Weights of a small self-supervised image encoder.
Model: 32-pixel images, arch vit, activation relu.
Training: adamw at rate 0.0012, batches of 256.
Rows from block 5 of a small self-supervised image encoder, named by matrix and row number. Rows with one number belong to one neuron. Each number is 128 + 32 x the weight over its row's rms, rounded and kept within 0 to 255. All counts start at 0.
After each neuron's rows are labels from the 100 images, of 14848, where the neuron reaches its highest value: "strongest on" is what is common among them. Only what is clearly more common there than usual is listed. The data: rendered rooms with furniture. In brackets: how many of the 100, against the usual share in percent.
# fc1: MLP up (model.blocks.5.mlp.fc1.weight, 1024x256), inputs 0-85
# fc2: MLP down (model.blocks.5.mlp.fc2.weight, 256x1024, transposed), outputs 0-85

fc1.674 [126 148 148 142 132 130  66 118  87 138 141  55 102 200 100 165 132 143 129 155 103 161 107 139 138 127 107  85 106 142 128 133  78 152 191 126 131 175  99  36 105 117 220 163 166  79 152 160 137 107 214 146 100 137  91 136 156 154 148 127 158 120  44 144 132 143 109 129  95 140 102 133 165 212 159 132  96 122  90 141 119  96 109  57 105 129]
fc2.674 [ 96 109 106 162 220 163 138 126  95 149 102 108 142 166 101 175  71 129 128  95 157 151 155 164 130 154  65 130  88 154 148 199 113 101 140  99 147 121 113 120 103 120 115 126 137 153 105 152 149 128 150  87  54 165 158 141 132 114 155 122 107 103  90 126 142 117 136 160  69 108  54 137 137 146 122 150 116 129 122 207 190 138 105  76 177 108]
strongest on: count: zero (66 vs 19.8); white walls (37 vs 7.8)

fc1.118 [159 108  95 142 124 108  85 139 167 115 137  55 135 137 109 128  90  65 139 127  55 136 155 172  97 128 120 141  95 173  98 130  84 123 160  86 151 169 139 128  71 104 139 125 152 137 157 118 147 113 111 122 112  71 129  99 132 116 116 123 161 111 109 106  89 112 155 143 116 115 121 133 127 156 157  78  84 183 199 115 128 100 115  55 111 163]
fc2.118 [164 100  92 157 121  91 127 122 117  57 112 118 166 117  92  98  62 111 178 162 131 103 147  52 149  38 132 167 144 104 104 144 128  82 141 120 108 136 117 122 114 122  90 114 149  98  83 156 103 126 108 156 174 100 116 148  90 109 136 167 141  96  76  87  94 120 120  99 173 113 103 111 127  85 135 105 133 167 155 149 148 103 150 112 115 165]
strongest on: window (100 vs 59.6); white walls (62 vs 7.8); count: zero (40 vs 19.8)

fc1.271 [152 105 162 164 117 121  73  80 117 135 140 130  94 153 161 167 187 117 141 157  70 134 128 148  42 160 134 127 146 188  94 134  83 136 105 168 153 186 120  88 101 172 131 132 160 169 202 110 156  97 198 121  79 123 149 104 107 136 117 120 177 171 154  98 151 117 112 152 101 102 152  96 117 171 107 107  69 119 164 148 111 132  77 156 143  91]
fc2.271 [109  86  85 124 120 175 135 120 117 121 184 111 199 149 120 116 103  76 131 122 134 134 136 147 133 106  60  92 135 137  83 164  65 148 128 153 121 121 138 118  98  95  92 113 155 149  90 140  84 102 149 136  72 158 178  79  92 133 135 158 128 120 147  27 120 160 122 140 171 120 134 138 152 120 136 125 133 196 155 133 115 152  96 125 119 119]
strongest on: window (100 vs 59.6); black walls (98 vs 8.6)

fc1.630 [134 139 168 112 162 151 122 101  55  87 133 153 102 149 131 106 106 124  67 130 100 162 169 125 117 181 164 186 123 119  96 134 143 176 110 163 165 116 126  93 145 148  85  82  95 153 147 119 106  22 135 108 111 156  73 144  75  50 148 133 135 132 143 152  83  85 167 139 112 128 170 164 116 131  91  70 139 162 164 150 116 105 128 202  66 155]
fc2.630 [111 116 152 120  80 101 152 167 167 216 101  78  97 145 126 140 154 152 141  90 139 116 109 137 129 122 156 114 116 117 143 139 118  86 146 105 120  77 151 117 100 111 159 141 165 121 103 135 165 181 108  92 121 140 150 125 214 148 148 111  86 167 160 130 164 163  86 138 141 151 100 138  98 104 166 169 177 108 130  64 120 146 143  94 122  99]
strongest on: black walls (54 vs 8.6)

fc1.407 [156  70 157 149 128 100  80 108 129 114 131 152 127 156 119 152  94  99 133 157 119 113 120 101  96 142 126 142 158 136 125 160 108 136 104 111 111 162 118 117  83 169 129 152 138  91 179 161 188  94 139 121 160 103 152 133 147 137  81 105 155 137 149 165 201 121 108 142 109  95 104  73 125 130  82 169 110 118 136 181 116 164 146 145 173 159]
fc2.407 [109  74 164 128 112 196 135 104  90 111 143  87 145 127 118 101  85  98 177 148 130 108  88  83 175 100 167 147 138 146 109 175 152 125 114 126 125 127 101  44  32  97 122 120 143 116 130 121 118 141 142 157 171  89 122 135 157 103 112 155 173 101  85 119  80  85 107 101 139 130 122  96 121  78 103 133 122 213 185 127 101 120 156 166 126 148]
strongest on: black walls (100 vs 8.6); window (98 vs 59.6)

fc1.631 [120 124 128 165  94 145 124  80 119  98 137 143  98 165  86 138  86 125 105 134 107  93 189 109 106 183  59 187 203 135 117 139 116 155 151 157 125 161 140 105  97 157 113 144 135 125 145 193 130  89 142 102 121 109 131 137 112  59 104 132 177 158 124 126 151 103 127  99 136 129 173  98 111 102  92 107 105 168 163 112 113 155  93 184 144 184]
fc2.631 [107  43 189 103 156 132 105 168 122 158 118 128  73 175 116 149  77 127 155 150 104 115 133 128 128 165 140 164 136 118 153 158 180  96 189 135 120 119  91  89 125 109 145 147 148 123 153 129 138 107 125  93 150  51  87 202 133 131 133 136 151 100 121 161  78  82 112 120 143 143 178 159  83  98 126 122 131  89 185 126 163 117 155 137 132 159]
strongest on: black walls (66 vs 8.6)

fc1.361 [130 170 130 163 142 133 155 118 159 134 148  49 137 171  95 159 146  86 108 120  58 159 161 175 106 204 153 110 183 142  89 120 104 133 153 132 183 160 136 116 116 140 153 111 167 131 140 131 165 100 151 111  98  89  77 107 101 104 163 185 130 143 171 113 130 113 124 166 112 123 180 126 100 116 150  75  97  96 201 135  77 113  90 121 123  99]
fc2.361 [109  43 172 133 132 107  81  94 137 127 111 157 111 116 149 117 136 129 168 161 172  96  86 108  97 133  98 109 126 121 166 165 137  86 130 152  91 144 134 136 152 151 131 125  76  81 114 146 112 149 114 154 172  32 131 113 124 139  99 129 142 121 134 103 124 103  28  96 163 162  92 159  41  93  92 197  93 136  88 140 168 167  90 161 206 119]
strongest on: black walls (100 vs 8.6)

fc1.268 [ 92  95  92 177  79  78 103 123 141 142 159  91  87 108 142 142 145 177 173 142 148  78 123 167 146 107  93 101 139 116 136 138  86 143 111  84 103 150 140  78  84  61 180 139 176  87 153 149 152 155 111 165 115 141 152 132 236 156 169 137 170 147 146 117 129 144 107 132 143 167  92 135 109 129 157 125 111 135 134  77  98 131 107  99 170 145]
fc2.268 [157 106 148 109 185 134 107 127 104  94 123 176 127 138 152 104 100 100 105 161 125 175 165 134 117 143 128 123 146 148  93 127 131 142 111 162 147 122 111 101 138 181  85 114 108  99 127 106 125 118 137 161 161 136  89 120  41 119 149 176 129 115 131 112 157  87 119 119 121 126 155 158 152 133 101  89 126 173 160 191 104  99 109 152 105 134]
strongest on: white walls (43 vs 7.8)

fc1.617 [219 144  92 153 155 122 139 137 134  94  95 130 160 126 151 199 123 142 124 118 139 115 171 104 148  86  98 200 129 207 174 171 156 101 109 110 143 127  40 115 169 127 146 157 124 134 108  91  89  87 187 126 129 156  98 181 132 106 123  92 132  73 142 183 141 157 141 189 118 154  69 144 109 119 101 129 137 134 153 168 165 142 117 148 100 109]
fc2.617 [ 79 118 150 115  97 141 139 180 126 141 152 141 134 106 106 104  98 121 115 151 141 108 108 167 173 172 113  85 119 101  92  78  68 134 150 171  97 116 128  96 100 124 147 135  93  95 157 144 158 145 102 174 129  88 192 158 124 176 146 226 113 109  82  85 119 175 113 109 176 149 162 162 109 140 147 147 135 129 167 139  55  96 101 132 109 146]
strongest on: white walls (76 vs 7.8)

fc1.531 [143  80 177 137 123 125 116 111  89  68 127 135 142 158  84 147  85  85 119 161 136  96 111  82 141 148 130 164 173 147 132 192 162 128 130 150 129 129  95 118 136 127 130 109 114 105 160 140 122  60 134 120 191 109 102 156 176  96  92  97 128 129  94 190 143 120  85 135 118  93 116  73 133  98  90 167 128 161 126 163 118 150 185 140 141 205]
fc2.531 [113 117 180 141 151 163 132 114 103  94 133 127 141 152  90 125 113 121 138 154 133  93 106 104 134 133 142 143 160 152 106 187 193 109 119 138 158 101 114  36  62  99  96  97 121 140 150 130 139 135 114 132 191  95 130 140 197  77 128 119 132 109  89 171  78  83 105 127 116 125 117 135 114  73 111 145 147 188 169 136 103 123 159 171 137 167]
strongest on: black walls (100 vs 8.6); window (93 vs 59.6)

fc1.7 [125 104 191 128 150  70 129  99 170 113 110 165 109 170 148 122 124 150 107 122  87 134 143 112  98 198 150 144 161 137  95 154 124 133 106 153 135 140 133 114 132 179 118 132 119 129 180 144 200  95 121 108 157 126 126 169 148 165 166 112 133 161 194 154 189 130  98 140  86 117 138 112 133 137  64 119 120 123 151 142 131 167 155 163 139 138]
fc2.7 [146  95 155 147 113 130 122 141 185 145 187 136 142 211 128 172 117  67 119 103  98 100 120 122 169 116 134 169 208 169  45 199 133  99 103 173 137 122 127  87  59 102 128 134 115 176 163 141 136  87 171 146 157 125 117 174 146 155 112 119 164 144 173 138 115  96  98 135 140 127 109 116 106 121 107 128 126 138 182 167 117 152 138 131 155 104]
strongest on: black walls (100 vs 8.6); window (100 vs 59.6)

fc1.2 [144 145 146 227 156 161 111 102  48 156 156  65 160 142 132 164  97  74 133 146  97 135 101  86  67 162 108 177 143 127 122 139 127 161 220 123 123 180  66 100  93 131 146 145 212 113 131 176 119 133 167 116 164 117 153  85  77 115  47  99 191 142 103 120 140 158 124 121 104 118 108  96 118 165  89 107  94 134 140 142 134 105  79 128 100 108]
fc2.2 [104 147  96 154 138 116 118 185 174  85  91 127 132 153 122 148 124 160  89 156 135 120  71 119 159 175 144 102 159 145 132 120 129  55 110 152 123 118  95 135 176 167 183 139 164  78 123 126 109 128 118 119 179 129 115 130 103 161 113 114  89 138  76 157 129 147 110 103  96 189 172  91  99 117 145  96 120 119  92 128 115  81 152 119 147 150]
strongest on: count: zero (64 vs 19.8); white walls (29 vs 7.8)

fc1.632 [147 175 124 186 113  77 124  89 134 119 159 107  80  90  86  98 145 123 109 137  95 105 173 122 138 151 151 126 147 136 126  91  66 123 135 108 133 183 124  80 129 128 185 101 161 132 179 118 137 116 139 119  82  97 132 165 118 141 135 145 205 117 130 135  96  79 134 155  97 136 163 124 145 177 118  67  94 120 164 113 107 125 152 112 149 180]
fc2.632 [166 161 144  45 142 168 103 161 136 107 138  89 140 108  87  86 145 104 121 150 140 129 105 134 144 167 135 130 126 117 137 116 102  99 125 140 102 145  98 166 161 101 122 143  66 153 117 166 169 123 171 103 162 138 102 145  77 125 136  92 132  81 106 152 104 154 170 147 124 120 164 101 172 162  83 111 112  32 132 206  90  86 103 123 108 118]
strongest on: white walls (32 vs 7.8)

fc1.91 [164  91 174 214 116 137 127 147 132 131 128  34 119 165  94 152 136  90 144 119  52 143 146 135  84 129 123 134 174 144 102  81 112 130 182 163 134 192 118 101 167 156 166 112 228 155 133 109 127 108 179 104  72  55 107 114 104 130 117 113 178  68 152  68  80  89 132 169  95  94 176 114 134 153 144 153  40 110 153 147 133 130 118 146 163 140]
fc2.91 [137 108 105 137 113 153 123 168  34  86  83 132 170 109  65 121 111 114 129 141 156 109 154  87 152 119 127 183 155 112 167 115 147 112 139 141 148 130 107 146 107 117 113  80  77 120  97 117 119 114 132 157 171  72 140 126  76  92  51 102 188 133  99 156  88 148 137 127 215 143 107 128 124  78 110 103 122 105 149 150 127 124  92 143 125 127]
strongest on: black walls (68 vs 8.6)

fc1.516 [125 135 163 142 138 166  87  87  94 115 171 123  93 193 119  99 169 144 129 158 106 137 113 171 123 171  87 203 143 144 138 117 111 205 120 167 148 160 144 129  71 144 151  83 157 117 155 106  98  85 169 129 134 143 139 120 155  90 128 113 151 150 117 150  93  60 130 123 104 140 107 100 104 146 134  86  99 135 146 174 131 109  55 171  96 113]
fc2.516 [117  66 170  92 164 101 137 114  83 108 122 109 166 147 129 160 147 125 149  89 106 154 117 161  77 112 103 114  59 141 125 117 144 148 127 123 188 157 169 161  99 113  82  85 152 116 135 137  90 117 123 125 162 113 204 109 161 121  99 109 113 195 112 106 138 182 119 120 123  34 101  93 126 116 150 190  88 177 125 120 114 152 128 128 155 113]
strongest on: white walls (91 vs 7.8)

fc1.528 [123 124 146 155 156  91 136 125 150 138 170  16 107 147 116 149  80  71 148  94 113 137 138 131 158 156 158 120 157 128  86 101 142 142 197 150 135 143  85 113 152  84 223  94 150 162 128 136 122 107 151 105  70  91  91 149 161 152 139 140 172 114 143 117  74 128 122 146 123 121 154 100 140 133 149  90 108 117 179  99 144  97 159  83 113 143]
fc2.528 [151 148 160  86 120 181  64 131  99  80 164 115 184 157 150 179 104 118 154 140 140 150  88 130 146 127 130  98 120 137 103 127 132 163 111 150  77 133 107 122 143 141 147 174  87  92 128 141 108 107 192 158 150 121  99 149 108 168 132 182 131  92 117 121 135 114 144 105 114  84 107  52 184 173  82 153 130 117 106 196 166 121 149 107 149 113]
strongest on: count: zero (43 vs 19.8)

fc1.120 [127 163 157 150 141 139 121 123  86 122 154  69 115 153 108 148 115  97 138 144  96 150 113 103 157 184 163  84 152 106 132  78 115 178 217 181 128 167 118 116 176 148 187 135 154 102 131 153 126 109 163  91  69 107 104 128 134 125 102 152 144 141 129 143 143 129 121 103 111  95 182  52 201 146 141 139 103 131  99 148 125 116 125 107 102 187]
fc2.120 [166 133 185  85  56 122 101 172 112 199 132 184 108 103 204 148 153 108 125 139 115  88 119  98 135 117 194 127 128 179 156  83 139 151 146 141 145 120 106 171 157 123 141 151  65  90 124  77  78  93 151 120 204  99 122 108 153 119 110  96 133 133 165 161 108 107 129 104 168 148 167  78 138 125 127 141 129 140 149 105 153 100 108 122  96 169]
strongest on: count: zero (85 vs 19.8)